From a checkpoint of a small model that answers yes/no questions on an image's attributes.
Model: 15.6M parameters, 64-pixel images, encoder arch efficientnet_v2, encoder norm batchnorm, encoder activation silu, encoder depths [4, 8, 4], encoder widths [24, 48, 96], fusion encoder width 384, fusion encoder layers 8, fusion encoder norm rmsnorm, fusion encoder activation gelu_tanh.
Data: trained on rendered roads seen from a driver's seat, with toy cars, trees and houses, 145000 training examples, 2.7 epochs.
Rows from block 2 of the fusion encoder of a small model that answers yes/no questions on an image's attributes, named by matrix and row number. Rows with one number belong to one neuron. Each number is 128 + 32 x the weight over its row's rms, rounded and kept within 0 to 255. All counts start at 0.
After each neuron's rows are labels from the 100 texts, of 14976, where the neuron reaches its highest value: "fires on" is the input token at the peak. Only what is clearly more common there than usual is listed. The data: rendered roads seen from a driver's seat, with toy cars, trees and houses.
# fc1: MLP up (fusion_encoder.blocks.2.mlp.fc1.weight, 1536x384), inputs 96-191
# fc2: MLP down (fusion_encoder.blocks.2.mlp.fc2.weight, 384x1536, transposed), outputs 96-191

fc1.84 [138 132 140 130 129 158 125 154  92 135 146 134 122 119 131 147 128  26 121 113 145 133 121 136 122 149 120 110 133 126 124 130 144 136 115  49 119 147 129 113 146 159 117 128 166 147 118 105 146 142 194 119 149 130 121 136 142 130 105 173 109   0 122 146 113 111 117 123  78 142 126 120 149 123 146 151 100 120 125 150 121 125 129 142 111 127 108 148 139 124 120 114 255 129 131 108]
fc2.84 [148 120 134 150  83 146 135 115 185 111 118 129  86  95 115 123 171 154 193 179 138 166 141 129  61 103 137 134 130 133  86 120 119 138 118 164  90  63 140  97 119  98 120 184 102 111  93 141 111 141 116 116 119 141 115 139  59 138 114 132 134 156 124 117 184 150 154  65  87 141 148 127 121  90 120 115 179 179 132 134 148 123 156 170 117 128 134 127 121 120 133 161  92 119  79 135]
fires on: "sandy verge"

fc1.85 [130 133 143 131 129 158 131 158  93 135 151 145 128 121 131 145 129  26 119 118 134 132 115 137 120 144 126 114 132 124 119 131 144 132 132  54 114 158 136 117 143 147 122 125 166 142 121 101 139 146 184 123 146 122 124 132 145 128 109 157 111   0 120 142 115 119 113 127 107 137 121 117 147 123 144 154  70 114 124 140 121 138 129 139 120 116 111 146 136 118 119 126 255 129 155 111]
fc2.85 [147 125 125 153  85 142 129 119 178 116 116 125  69 103 129 110 175 148 190 197 132 158 133 128  61 108 145 145 130 145  86 122 118 140 103 157  86  60 130 113 121  90 117 177  91 119  91 148 106 140 124 115 107 148 109 138  48 140 119 133 138 155 120 113 178 158 159  63  89 135 152 127 104  91 106 109 178 179 146 135 150 114 149 164  97 135 136 117 135 120 137 185 102 115  79 140]
fires on: "sandy verge"; "snowy verge"

fc1.445 [133 138 142 115  74 170 129 152 146 126  81 115  82 127 112 131  78 128 143 131  96 230 147  90  78 164 105 125 135 205 137 142  72 166  23 114  82 138  76 130 133 111 141 114 115 115 121 172 112 108 126 127 132 164 127  46 110 142 153 140 134 125 137 133 106 159  96 105  60 131 131 138 131  80 134  57  78  69 184 166 131  55 162  79  82 183 131 131 152 112 129 129 131 155 188 126]
fc2.445 [179  99 149 127 131 133 115  80 111 113 180 129 181 127 185 127 151 129 160 142 170  30 141 179 130  95 130 130 174  56 119 135 109  75 170 143 179  71 166 128 113 159 115 166 185 167 130  97 166 147 107 129 127 111 128 156  87 114  67  37 132 129 133 125 157 129 120 154 151 127 142 107 125 109 127 138 130 187  91 127  94 142 166 169 103  36 130 127 158 137 127 113 128 127  72 129]
fires on: "solid white line"

fc1.324 [107  69  84 109 130  49 103 169 137  72  84 108  97 157 103 102 115  89  90 138 129 140 144 108 173 144 170 152  72 136 126 110 117 179 102  87 103 138 106 171 121  90  96 143 113  92 110 127  81 129 133 162 101 152 153 164 160 147 128 129 150  93 128 107 150 142 111 121 180  70  95 113  96 180 101 161 129 144 134  74 146 133 159 128 150 145 148  99  85  96 129 160 156  99  94 152]
fc2.324 [129 144 190 138 140 151 142  82 112 160 146 142 123 162  77  81 121  97 132 138 120 128 138 153  68 108 106 180 140  62 140 117 157 105 125 127 166  93 128 171 156 133 121 134 126 128  90 148 172 166 142 156  85 147 138  98 100 114  61 120 166  98  59  84 169 124 225 132 134 106 109 127  85 135  85  52 112 114 138 174 187 134  70 106 113  95 164  83 162 129 167 117 158 114 127 167]
fires on: "double yellow line"

fc1.525 [140 131 132 139 157 133 124 151  72 134 142 147 133 123 148 131 141   8  78 112 116 103 118 131 161 163 145 132 145 130 137 131 149 122 137  21 122 157 141 126 107 134 125 122 151 162 130 107 136 132 176 124 131 111 119 143 156 109 118 139 123   0 132 128 107 111 113 138 147 130 128 121 131 131 130 155  96 119 116 112 114 128 125 119  53 119 122 130 153 133 137 127 255 130 132 124]
fc2.525 [124 128 120 155  91 171 116 105 118 200 130 162  27 131 135 115 171 132 139 161 127 176 132 123 124  93 151 144 120 175 135 132 119 121  98 137  99  81 122 125 140 154  65 134 116 146  90 195 109 144 128 133 114 205 132  93 125 110  77  92 123 130  91 123 172 144 212  25 109 130 145  98 121 128 117  60 156 160 180 176 158  99 120 147  93 153 120 118 225 158 130 155 125 116  80 131]
fires on: "sandy verge"; "bends left"; "snowy verge"

fc1.18 [ 93 106 116  98 102  73 117 223 162  97  90  90  78 146 104 102 129  79 107 127  98 169 127  84 169 172 128 148  74 170 148 104 117 203  58  98  69 184  95 188 122  73 109 120 100  78 105 145  89 128 155 151 105 102 144 162 145 160 124 174 160  94 128 107 130 133  99 121  94  96 105 127  82 128 103  94 145 135 174 115 144 138 170  65 154 137 150  94 151 131 133 118 174 129 120 155]
fc2.18 [ 65 119 153 185 130 199 130 129  79 171 119 210  67 119  62 127  72 106 201  74 149 185 124 229  92 160  85 129 101 114 125 147 165 129  93 155 132 127 106 126 190 153  80 129 133 164 109 109 127 180  72 127 131 197 125  88 116  66 123 126 120 106  45 129 165 130 154  73 136 139 130 110 131 127 129 121 110 125 213 126 162 138  91 163  61 114 118 129 128 129 127 105 149 147 116 123]
fires on: "double yellow line"